{
  "norm": "layernorm",
  "dropout": 0.05,
  "grad_clip": 0.5
}
Rows from block 3 of a small sound classifier, named by matrix and row number. Rows with one number within an expert belong to one neuron, the router's apart. Each number is 128 + 32 x the weight over its row's rms, rounded and kept within 0 to 255. All counts start at 0. Numbers have three digits each.
After each expert's rows are labels from the 100 clips, of 14976, where the router gives the expert most weight on average: "strongest on" is what is common among them. Only what is clearly more common there than usual is listed. The data: telephone keypad tones over noise or synthetic speech. In brackets: how many of the 100.
# router: router (model.blocks.3.mlp.router.weight, 32x256, trained with AdamW), inputs 128-255
# up: expert up (model.blocks.3.mlp.up, 32x256x256), inputs 128-255
# down: expert down (model.blocks.3.mlp.down, 32x256x256, transposed), outputs 128-255

# expert 16
router.16:113106112114085128144101122085161086107164110137145126164088129094119154160112178200164157101079146097108164119127073113125154161136071114161103168167194121150122129154127079161180082086110153124110154101113109099154175095169109156056073140102150075169161110119087103157188169170123107124075151155074131086095148115187160079101055186138151093154124135086104129162175136140151131132136
up.0:179151128164149158144167201148136139184108143065168111142125129162144093135132157108120140105167086122118108116141150160158108174096153205162105077129092119146118131127105111111153102133126057186136133163158144155102068146126148109113066144117120122078094138084134105090068104132108134086139169146164154128114082111111114172170082120095164114141150118164093167132090113202122223158153
down.0:092097120197179129085151111158143133170073145140125096123122115134115128079125145169131130134117175130139101074083174095111123102106136131114199107159079126150117152129151160160134144155119116083115165121174053109141114102144134143115180089174115126127182155147134140113161120100163139086145164100136110076096111105133058171125099130122116046140147117154154163119099119152150130113106
up.1:037127098116095094144116109121185057150136105174164114098082079092162151158088113119178117151145069114151123121134179104109102176131121125154146045136114077142090139102159129126073137111125128140141117134124119072156107161080138134147135129130150135096070115139160157109125132151197076121144117139180159104090097145162184144136172110040164185130183104120151191143205079109085100132115
down.1:140161109111115137142141127119131116080073139115110117150142136098132087119138122192075078166109132165120168140189165103091131146130163093126058184116158148093148098135083118154122101141143115123109137117067184133107127038141178114146091112202103094159119140100141096108157255155122184119146154053126095116151099160127097156172140089122098096066163161102129073107107129236125141095146
up.2:102082185016150126163146120085158071090147167114175045098171177123083152150114138144141108207116218138081145117132090097151124131147125116181102183148129144135123137116133141115140088087159110144106082150076094115147125161140114122140084113150096117125128131050159131118179171165131143156123114114102132122133084134122110104114138134157137168092109119123166134167125113154152103100147
down.2:141124097131132088119096099115126181081160160130153102114125136122064206124164137123124149118051116119131118133118125167147109101103167118083098073126155125062185118150081088188138133119163116093120132063116131095108124143133098085131162146094128146098131121157175114127103162133138179087142100159110135119096153136132174163198185187150164197089132134108102099100137193114114128167066
up.3:118167186135143065095122154153091121213125135137102135159071142147131135139103134117110138158153122166162144183171161092086079189084165108169160100096100138138089139153098166126133117148118130172110139130096090110096071147108159133153095135098155097128143127107124108135067157045170181110138206149144126115139116145135145162174162090145109098107151116108161122165110126145102191098171
down.3:117117113177171152098165130156176132183106102098108074067139091116109078101118097128145110125141124135119094132057124131127104046179137131128138065133122135078127131090140145084113127108121079087090111115210160103163161167117113131133138136195133170134093145142147165150171113113117106137126129109130088147105121141130045111102114097111127111133144161142128144114120233055140145103102
up.4:191105091103092106099132128174150145186145156166119179107123093132127205131110183120085066139113127116120103148111115123106125117087117114120147110085118137154076133150097163087111094147143166154092146129112136157132073132109135135083154151134081186116173149159108097062066134099103100082086110139128094092151097138095154122147195116094115138044126108153150104166081162170103122165145
down.4:087103147126139165147133171101083103093102122121127086124123116114107153125104108078176176148148106132119163155117112098142106129164158144178127108084114135103165138132161178079105151122126101122121102171173147067162159117178077143142132114149141081121126136108135165168167115158119120115158104133121162185120136157141066112116129171106123039160137124145111109120116119084136142092155
strongest on: key "C" (100); last key: C (100); white noise (45); first key: C (25)

# expert 5
router.5:081086120090134150089107151136150197162096097127151060075139109145147108118114126088099092166060091059155165177101143146094175106178087105095132100114162166079094090115122164199122141098099115133115133148132145128162170181082164104170155177098082181106096146141106062159146143119107111154125182127134132117172139098113160140125098120128102156166122153118093116068152154158098107147115
up.0:120134174072114119116106110107149061150113201169132116080176144128193115158140083196149084122106182123137133106143121156140155186153196104176146153121066145111168126134085117118168124141155141145128139098125157129153118157092085128120071123142069117122084121091130154082155165145175090155117099115131135075124102083149111112170139152157093102099119103115151120130134081158163127130128
down.0:148142073158140139159144108126094155132080036114096152198128149142109141071145200058142140145164135156053145108136192102131077098126109111122187140104107121125131135139154173106131143125159098139131169109144110139077103096135144116142129127100155144108128118119090140097107102160124109100123109100105145187136123177093196153159131112103139096163133128090083107132124121128112152125167
up.1:139140127073117155136177117119144181146151112099130068124050109170073192147159112123168163106144134137084128098104146178113148116103111140100140162132067099183138098122171127120103113128125167165155135168130107086099123094101088142120111125110129124133132125135158201105111125082159114176167056131111130137082098135142106127076122126090133190184135097091122101122106144133148118094089
down.1:111162102081105132163116095138067109115139126151120185117112147115165095125222112156124130127124163158051142068182189135116145089106142122143155116114058117148082107124131089065120087105147136148101079129133101188095159155107189130135121123133115132131154131130170104128148160138105095120134099129106123120122114105104125127122128169089107147117143139118152140153165118105110108106114
up.2:123136111169086087119114119097126205150148117128083135094184115159103223150129072173115160057127128122099167100121037118136111122069136150102107120113081088122160170102205101163151137113154152121044223145045154110101153136162064138146100092128166072164126102102204146108134095138097112190149137078137139099137103119130114130118122132132103083122151140119185136170112135124104115123103
down.2:129105140106108166151148109130156124131161194148110128130101109134138158143157129079095166131166025113127167126162247111140165094189110091140143171185182161183116116144094123120144100144135129161119082119152102100156151074124140115124153168101147095134143125132117102126140204160116125135073045177107130106160137163126135086084134158101108123174143109100124135143149103120139157134139
up.3:126097135038088178130175110169169111142112128174077115150116121172048140114095116140076116099183095086089082187094180105096161084142168121141128111116087152098147178098127183060158118108139182121144114087146123097123092149095147118102163107103076147117043145133172121156097149110118121105113123049132167110143082121116150135157109120130064094142116133167167091152091090162141181169138
down.3:167153122109067111165142169146142139084133089123140142109164144118143136088177105115228107131114092161177080126111196130090084122085095124132134139072080117127136101135154099165177146119140146113122088100072151102113114078124141149134129130171108148098139128121139134151161091174145128188107107170124090103105143144151122121146151167062072160179165148110096173112168049209129106091143
up.4:126113179084089135128168097131106022142142150105161137184114104112139132050121150109103125138139173121078109090190174136141136135189186141137149160187130148117074164116081107133102130112163150079112065122139070137149115053124101105108154148114140136142192126104139170112078128114112141090131105135138175155114111114079095152152158130164171105069108119184169149194180143128137161077144
down.4:154217091147114165130140133120103108134117101159152111140198185132162128125112134164081125118129152170096132074068040120124085159058094122137096131152120107199109097140092161148143138119167121138140154113102154142142088076151171167119102100140156066156123160119098159118061136138183141132152121093149083170107134140182132126132142083084144141065128117185149164130130097147134078158163
strongest on: key "2" (100); last key: 2 (100); white noise (38); first key: 2 (31)

# expert 17
router.17:112097150103069094125182088140110115176123114148102165149127120142109097112166170086136089130129130113106185107098179161113092076178134154176175104072086158145149090132114130049157160078132134132161127058111136075109151128097148156126179156133121132118162152140102165178110136181116131132118074142086160115087050161150148096102143143104098164155132094146169130192080093154122115097130
up.0:116089121160113192091119147080153089137136162146141102192180090134141168141145108111155047120196106125144055058110155084092113163152148119149166105140126127128101153133143161108122162119155130120134135110174187075166079108089169139170119126114113102069174129136146178181068125073139108155156144102124150157129111102074175151113172140133100094189154122096132131135099117123098172132131
down.0:107139101167123108089121115189144108116134208197087085082138151116139099151113133174086121109117104126146220116097092130140125116128111156104167111120164155087106149117152167125115075100117169131117130126093140101120142194132184130125162142134122152117108134079103121137161106161168169076140087168128115102176188120157191118122130162107110140094098094119191151075118133194118049156138
up.1:124111124082146106095163097091115128111111133126141144129094077151137144162120162171207128104135115135112127081122155115152152134121236165175112135131097132115093158167168063128120097138140191133149099132157103134102121131119149137098132138096134185154108129075152147085160122061130119120153141196102116126133129136148114120128123171123104080118114131110163131212064119119171141111148
down.1:133135076164128105108124117118089138077115102142131099149122112124157146089148099079110124127115089078162105178099124108134133109157121152106125135102122126096194122136180161143109135144124071117127117171124185202164152132131118127162143146221118131120191139173156103115134107141065120142094112035120112177159165119097041111147191129179144113069097143125067070074110133097121136115116
up.2:137160168142107159064064076112128157122121166122150096154118112168199156135159151201113102137138145108110147120169172142055125101120159101117157146140207156123096137100094207150130144127128146151075102154082117111110114144122126142138104102091159093133170136115094034099148178214146148161159171134184067085164134135110088126140084096081217126078152111100133174097096090111101142172162
down.2:102137125142103091103147149170132094148131065172131156102159127147197114150103158192159097157155142149136124090124084122120125169094156134161060139130072144046072078116113170131146117141090054127114136073174165166117136072090101137129110114176112083151073140137182147115173063103144088204163156099137157161107138127044098140121170139144126113147127135141177226088074138036120121065085
up.3:096139117185128183140166127164096122090132117169118045207133110142108154088032165169093159128141164126166140116135109076166184172121093103110175126149179125137068120138155155111096088123128119133154111140171128095152119139126122144149097136103190064167110125127030113134180149121120124129188157116138096106190172121143162108125126125137170129064152107090149112143201144077153137125187
down.3:133160098147098161107123166141120152140169136136107111178111107141110171102125069102029091139151132109125192178176114116100153177059153092111179118164139120188117100128129115123071104133141119100188122086066193135148031091121179133101117183187090154117127128089110139131108171110145134131157110124099164162181131099090139092124109144081129087169140126107139129142122082223142147074191
up.4:136142086072130132130143106116177070134134132134117098113077150179118179149132131108159129172139124112123119120107147164123146120140199175096122136114141153127102108129067102175118114106153157150130073167104133122072111145137130129124142155092114151132206111092113159126112099100111137134087217127163153065107123150166178157128087125172126158080104091168139124122090181165128092152162
down.4:099127132189093152105119083106133133126134058102125105108163155108170069136148094198175087164135109172153216084143079100102114145130095141128183193135102152147152135099230123137110107153120108132185133115155089144185146127139168137144118107148113136150114126086103121140146147150123145120086187132110053175102163125126084085116081151158144120122123126147124089080130061171116161154151
strongest on: key "6" (100); last key: 6 (100); mains hum (59)

# expert 30
router.30:095094150166124138157144168066141094093097162119093173130136082150064148121095167102197187099182165079128150081198160104158162102152167154115093162097147098142170152129143089154142123181093138097108118133146145090156069110150090111167127140167119175157174121149098200142154173089132077192098118107111095190140078117142068116151088146153043094098126091110127074133073122112141109109074
up.7:140135158162130124129067190126152199127096074147150108152070166100152138127119112128116101172152132118130118174131076154162162144049149133134100105165131098080148143133174136174158125158146104132140152166134174088139090145093088124133144123137098131100133122152195102096080120149035180172119151083110068178181157137077071160160173111129178149108089141149111075149155085162132188089129
down.7:109125111154123043110144101101169118083128105155151133124133133140107123113140161044171146124125063097168127110144192150150145091129142148150123090131131091078141128138130133134129133094140128138134133138130078154066153159127109134123093115144130151099118137074048116127179140189109122100133040249097192060088100163168162138084116154154113146151153100099131158146122118169125129103142
up.8:234131140115154123127126135121145119160137091097094095138099170129193159115154115138031093134158079136112136122082146141071111110191130156168128134134086162137151133165087159116063127124142088114115087145059123177127115139123163130150158111159127141128164123081164128143102097096104166114165157096131079145156140110085116135102130157163129160137120150173140134138069159176114137134125
down.8:117113184112111149140139062118121128137165165110185134122181167143105082133122148148141110113096152161069087159169125129095130077063091124129081168113192139074116120152120112149127145100170148145195160123145115148093165096091059149090135177157107091117104123178209099139133201176119149084099149137158154084122106115162149146165117129070173065136138100076119163136199086095130146108125
up.9:112135153165112118103202120178133122124114155195101183096223107175100114148208127156210016113163124127126136067097143148131097183134137118124209133108109126095161107096181157108147141153092125104149103109106169093102099144133126167126132096152154141080062115155095168127152102181177146091154128193138096151109096158168156071155113131139099050131161151155126128134145127109104113092109
down.9:124129114147131193194110095129135085174135078090144105158046156100149147143116129089177157130088133153104109132137205146124143110152084143111081172108110132109096173147119150136131115131148109121133174190181097112137126056114161109146072117128161112144137139067192143142132118106149131139130149145130141111130109138116117164099098102134129145101136097097115128141145172101139142167176
up.10:131110131171098061122072125105168130205122169122171107058059160121153172139099164094126123131094165135094151154162154120114096131067105079125095136163145149149086104124119125124081107107214175130147136142105104128154112063174137135129098130130161187121131125111165096095116196102115140079158149175069130089111120132095148144135143111165178069101162135096161060194109172152126095130147
down.10:120148096186161154147116137074141141077094081155129129121153138121154068126105089181182138124126150103100150097117151126152134163152138174126115120103106152120207157136159123115139147143098093140110108144156197137113151123137109128138074117131149145130118126148100129126165084163123150126123118106103091154105101140155035142118094146179096072082139114164106172133087113114142213178148
up.11:115115083115126145130149110125130166104105163124109085097085105164173180139088121081150157194161167080107155109091164088107174158132188158095148147112086121099085114124191120112132132145144095111104147173166114136157096134152132138158121108119113130167119141091102156066114138127110112200086211072165105162081167127139138125109109097133167048130088122100156092112061149138102122198133
down.11:109168165135130126143155156110163101068142108130045142153160082139070178181126152119081145105142110093177200100151080159163132129110095091151079155121152101208196118116122083096141070137116150133131130097089156127079129150151083126123169135144119113122170140108109123142111161131140136132130050197118135125145136130156106082093091145088121207183137123149104146178174133129137097090065
strongest on: key "D" (100); last key: D (100); white noise (45); first key: D (25)

# expert 29
router.29:187111125151130143098134137144168140102133089080124118145124109146108163133156119173115141108160102070148159166096106101101163146145101065125104187179149161081113140104153127113143116127095102100030152178184117120098174128148150129170129108107158152163135130115147059081131087118152083123182171072125126102132144134134126125115128088147178096149094176135123118099146161081135118159062
up.0:092139138120131119153096138133056193137076100162132103161139132126048099138127069150162147134159131147173114108142125156126085091126121126145133110131070083123177100125165117137080158118123123138095148095134131118218171169132115125126100126141145150125132111145058183163128117146126154158171152147157111144128076151089120121163108128120054239135076103131200097166098123112091209137122
down.0:132089097062144101109143093167205072183190114174104192114140156104143077053120115140069155124109147170104099149114085129166097166135108084130102106113138113164056147106116041138149119162172134148133096113114150134180117097174121130156061054170088153138118148129125127133095126119099086035134153106140177140116154127133154173121103155098128104134147138125121133146141143150113121083180
up.1:113089193154167136122138124109170061099144136093098129115080121087136223132122075107217136150151127088112117091141123166189119144173167175121072154124081160099127190116179110113090185167108125096081119198128135190040166150151128126131149121158071200172111128116189181156112101159046149184120114138106170178092118148084106158109141129135134141100109160172105103156117097067132112131083
down.1:118119067123071159169143176162116160133120119180076151107158132144106077128134178090115150130154102193092135068077158122096128105111107114127217140114173118154125114152141142083242095110113090159212162070105079049091135073148221128157170124093123062137177140172094126144126138178175094187138128106134130118151112142170145095126120122095103140151179104119109142128127087161124110121082
up.2:127116152088125133122191099126123189161137143150134062099103131079128125094178137109122154184147130154101136113104134105135109164070094120178138170134155100135156074150138183116153114132134140132112152121182117162143181104077100130142120127158094113104087133113098135096145122127117095105081121092094102142113113130140146150167141140091167004181121113110177131124129101159151200090109
down.2:131143092094146159150125140114118118082155085147122137120178137132137146136095139063153111156110131134104134097140093161193113129189172134150032169163144115128098138123125109097160114166158087136086167135079135106058139194124102099068166145108088124117152130102128111145090092130170183177151157182125127118084156101123143131100128188115148173051127150156137148114111151059113134166108
up.3:139123154155109084114099145143110197170085176130180147157162067096098066160167086144155087109148142113117144176177204113148129124134171120098122163111130121102190115126062133109104100155121166125164124138021118120135107165153085120124118147096222163114127124142110068148150172102130144186157097180126108120118130167146110138187129099111133169115140126112143199120090112162138157153138
down.3:106121088200178141112166140175165153096190154124128126089102098152108109117151100107116158125144128127174145139114053117122140144093129137144149108118124108148149109131144093104092162134138069146098160109190162118123150102123131143113086115190135105112108136161127149146141089136048040056101118121132099096155155115135174140129050129174135064104105134103107040085169159151132143175141
up.4:167138117170097128125080142213095142194103143091105115180134099112082098153139164110057124117166161188132152166144155150129115128097171054092141154139072114101140091114108178112107100115141132099162133115064091046144070080119113146109131140116212148095168107093098071156169138149137144108155113169156120159126124137144092080122164089107157145135120127124155190136130124147140106136144
down.4:092117113184179145112132152138131144099125156153151156092173141119160105095159101128147092149141098102135195135089118153124159098125115174146106197133157121125131141136142096114110135162139136133052195208186206177148163195139097155138081113183119154102103141150131097147117076106075068134094140125086076136105152111168144142127076163149136095092148159098085074122112136123112189142125
strongest on: key "1" (100); last key: 1 (100); first key: 1 (38); number of keys: 1 (34)

# expert 7
router.7:079224128122159165113158147080160132132083155168102092106162060154105091156083144150148124165129202088153149132181170138115183101188203182158108106153130118151136100113124081146140098125062131143111141151108161106167108146135065146132136142163107171122112138101104155143146155083112113170125091165166108201132074115154075110129129183132081152096111112133186091160083127178173133093123
up.5:130132148075134156104167151178130091096111083164058060184136152054156110166113116119110121148082114130138162134120133123083147092181113106106136107126180113112155142123092073165165108111142123146125093139076130144175103192149155131145086105149082163098115134106090096121171124068153170133065155116089128163152091124133098105174102159126006093055092083111178112126155117153128114142176
down.5:131163120119163117148152113071179113199170135060103084091192119179145121115115151087090154142113150145094158132098121137141107169074163123147116140097070126129157131163152140102127107147161135135133185082174124154113076065131140138145127145102153113167142140090079126143175103110107131118120056136129101145124144162167148110102075130091159038187095122121110094162138114156115151115117
up.6:117104116148097143174070160048198147137124174112145104148154085170152159103140191035124137108130191117091115122138181174132128075178108130113074118140123120139118109132138144181136140120142181136132178124139113123117092131153153128095159124139124126149178141123076150146100129102073120147096106074181066121097062115117108180127154135155099241137127133138102129183111159115181064117099
down.6:128136131196159114090111118189120129082160090148109181112152076124126046136181098211098120120174109123123171082148048096124141138127131140125171137153102137126157114113121101117165093124127073149175157158094153080164151176121082103138090130161150117128103132109147113120159126209109116125137145193119163154147155140116074091140081160105169069115108142148099088131086096114127165141102
up.7:086117068042129128111121113109115169072135118137120114162069180124064132140232163046140128171144091147122144099099079143170136125073200123166126159070110128139144143148119045101157088115162132107184113128182091097123126079085092140155115159146106128098129128135094093138118134093084098096139107131097139145126126133125113128161083104122151152221138135126072099107163159165079211087134
down.7:143110126115151175136122087095105150111135129166105182114129228132090077135075115149169117119166097124230209072140105113152110129125078156087091133101180112143196118140185117110176105100087077123116145164097120159078092162141087119159140150140114124138167127070154145124120107150030155125097189126091063086108156195107139117126124136213117175139135125123094078077075155093121115151132
up.8:067181121153154120083182122120108137076106142169138151164074081133111099140113085148191077128094162072126165127126156144107130111084206163140153098159130176115161135156109073098166149121158103143129114119129143105111130161123099090132085089157100131090247135105122112071134130129103121132161127146089138187176150153111039084118136167109110123088118119113140164102039188124124162152102
down.8:121087134065145141134122134102121106184143157134109110114208116128092128122065122094127168125134071124125125068165104109128137132128136105131105080097184142139096109124132155130084144141087117078181142101131120136139140128101051137155179116113124108137091113125117126165122130130153081139108104146156149161149147139120209139128159107101120067144097178135127069124158077127125136085175
up.9:163097123141197194155124119147083139122056180119151146139196100178180117097194161108114117073163099096154112146180138119089059138091116094113185106143120084141108135130149137145153178142118120097101167122166116154151136149100140134153092134095168145156121140100114124123154161192081131109134181083086119069051121138118114195100163104143188087167181133140129176068114155105105099132120
down.9:114133101088112120114148088121129103130151101139094142094085097143096146122093096143134088107118103161127144068077076124165146132211116128135079161135116156077110111137140144140137138109130160144137146103105133162189182117157135122140129107100104102143154122144103095104167102135184083148158098163117161191154080098142146099106131155068128070126130119099083162135108097161141118148129
strongest on: key "D" (100); last key: D (100); mains hum (38)

# expert 13
router.13:094128125098129147158129122103083115092118132087126120179088092145097143122080160070136138117166119192071074143131141093151155167130174066169090133147148165146097145100190169150096078086095170080211096159183085103153035114107132157114144120111158081133148136092114152158089127119167119083159127100159094158167055128130139170113184075124166098160162140173155130136182168128143124069177
up.0:093042143090156174127090104126134129129110072130177132104092108084148055115098076113129124217127100143137103187132143103084148139141098112136152138123205076114092151160182170116085148142111143149102113137133125190220147145092192138101106086156148156181074127156106152115181147100046173127107235154125128124167141099104123163096158130134173138187064109107143096167108135185107118097145
down.0:154126112111133164084118110140114128112128189097145131117155152157205193104148096111131124142121090138055104043141122123099090144125113114134110154105143130112155157098103114136165100122117133117088115119103133152208158000145135150128104112140163122131110127106153118139109114196151135064079135135147062133149104144142074142150162180104137096132128130103093120103138130036119152161161
up.1:108129202117118138071073134076111066114089150100129089159137126110132117158077102047216081069107119104111150160179145196099141181154173162136131115106103152112098151108168139115144131148098160113121168155189139165174109120138128133133147100113143174177160134144151148124107144165106120135139092130159187052098144165127110106130156087129057179137125118098102089098076088149106096106064
down.1:141120121140125139140155147111146144158135105142123176085132139136084053117145118198129121122110143130208149136126141161150138166066115123146141166115096133128153197122125162143056174130120093175100078227108129089113104110124057114112209117077115144121135157089193095151100156063092140097139149120109112144085122109133107124170089175180102130143107138116152150162067159174128162144083
up.2:104108146153098092157127133132052198151157118159120149112115105156105109104117130158124111142126144106061121089164109162155098133091127122119112124129212075085135157134166137125149126134137137136106118142137164117157156153115169107129214134091148134139163149153112139113132172145153083129122114098040127162113093168166180134103129167126143113082136080121186080155120101103156221090139
down.2:129151143129120110091139139118139077148100190101106112111059140162135117114139119159167129147065151162109135101177187134116171034136118130142150151105074104148106123124103115177070114120144162116101157111118181110219135177137198170077151112170113102129070133109123145139118164113138103173124111123147138193092138085111070113082104122182094135105095111113146127143067150197120139203086
up.3:141165159118150067184084133140139120165146142130106063117088173094080099126093132064079135117166102164170133191103088105117160129095120109150126115144065121146129109160157147081188116169182100141178153149245172149103144099083138142129132111195092142092123149120155100137121122123151142086120095077162176111081142125113138140129138089146122169116099119152113048090136133202160157081129
down.3:107132138186119153087134068133122120091131152172126128107151096164115140157090207153160070102139126086080166127164117074148117118134162107131132152173128149094076180109132157150089111125119102082112120119126152147114106101141152112134114120089153116143103127111158123138119145134163086156160163134150096156143156137186099121118125104108150072098144144149182161072141143043136103133102
up.4:127103135082112129148113135148145124092114040115116062175132116157089126141140170159127165100175167138128165186137118103058058055096222124116143153130178111130177148114163110141094107110117078144155113127112107126063084183133076121146188124121100087118157134113138113175135117187143093182086143084139150114174121174108120139125162127149140166119109109077116122105138101082151164157130
down.4:147127118079177071128137153101139122137098170122123099077210143119096103151164097255189045140099173059188097135078120114112090131133112124123119106130127142115138096152117142089173150186139095152129160102129095156141123153104168127127122119153079172166072114143079131108117085069130113109142166087108105091102087168137112132146132145195128134093089116137158100110116118131117146191228
strongest on: key "A" (100); last key: A (99)

# expert 0
router.0:136197160135188143113165117164131179146074141178169052095152084180149135116098163144085126192156181139109125156102182122102105151141145130144128174173114141054078147055104185104096123125159051127091097178144109164112114186100146088168098125133112134115104161087105127100123129099167138109154175038130133160123144138083073163132133105109155126070075169187191161118119144117103150173147
up.0:116110150158078127144097095134119183127183123125100196125064136116106113089183185129159113107086155127133123124130090139145131145062140214046120144114066096126131137113141095083128142160121146119127162108103114136133095126141157150123122089160141125160167136120195095148133102168141173111108119151088117189055175105145155092157149170093108161104155117182151210152184172134114132128121
down.0:119068161185159176147158135164087122128123121125074141070083150123188096120099111165088178116120083180198135144106110135121175144127114101131098117142161145147128137118164175157118204107108163151147129125118160144176168144115159107117169162126169115134085125154114114152157121089143144140153123207133089106173152136091167088130108092119133117106119150087067126093178140045125116135133
up.1:128115108085070165166152096085188198126177157141144145113162147095150144095140152142128118129111126172128104161140124197129127085074126124195146115118164083145109144103132128151128169109135201117203139095146094103134122183079187127106117142133115090177213118183125162111121141092189201132114118130111144159144094084086158083109112153125118162128160084140210085198165147097100109032129
down.1:159143158195181140108116125150091130048164097102184136082172081168105144138138085134062129121157070079082136162093113159157109125115124107099099136131157169174118100146126149098086109159166129120122139196132163162125159160162081127162113161141174139100084118073164112107076108134033147147112151134133101142142160145100140088138145068202164102092064130150150119100144138079122084133183
up.2:075119155152100139129132123079109225070123175142113146146245093073198183139136138189119132096111141120096108126101095062151145169135054129161132068133132111154138144143122119081036092125101205095122057128194133095087100118107163121125079118137083140135103140147144110117124115189143110083129133091084096120136105108144141166078213184148116185135114126182092086120210129152116162096141
down.2:141145124106133096176124076155146142129106119071103127110054104111108076128097102130075085128121145126138124182077084140144166151141169129125060104150069156136096053154120160130102123114150100116179198158137106092155094205110125138127151159124128134110120110155157091146126127129126132145144097100166128131124129138072133179127151143102127180204142144114121107122101171156132147126114
up.3:068125168120151132130131154147099132138100078138085195103183073135105055109113098188147058083125093125152138112139182154091140091145089097119144137142121121153133092113150096138083125108064125120130080162140139120137144154118121159155125132162155137140214134088181094080126115106173127091098118130089080114176129135117141140144163154114104157137151152130104177127187128120143150113115
down.3:142094049101179111163128122135114126131121127055112144086104181128076182199243168104143130118123179156127120129122136098128135156135135133082091145169092100150185126141115127126170113152081114125169158111117108024155123119161172130131117133123109125137133125092214128156126166169137203094133115090136141132109128139147109074118161106137129064087171146106146121105123154178135132147104
up.4:098103110163091073066183131103186097124169128158148087085123161119140154134138092074180081042094129134141132152090090133144103172120082108103180136107080114094077122089203095102111129135152127103183158127160110101175093095122178150146110116164167160104127123131175158101083120180128155056070109063125089127143137148142079083163137110161190132099160152123178187156074133175085070154103
down.4:119093083117114166186125146129128128118147147098174158167110132157099106123149146126131197137116105138145141121156105108131175128169087146157112130133169147209147105129129125104204165123083165155072143117128135137151123156129189121116058104169148124140102130127095083145159113141137090170125114218139130128104116129151107118143056148116124111163117141157115073095157171109136167131120
strongest on: key "3" (100); last key: 3 (100); white noise (55); first key: 3 (30)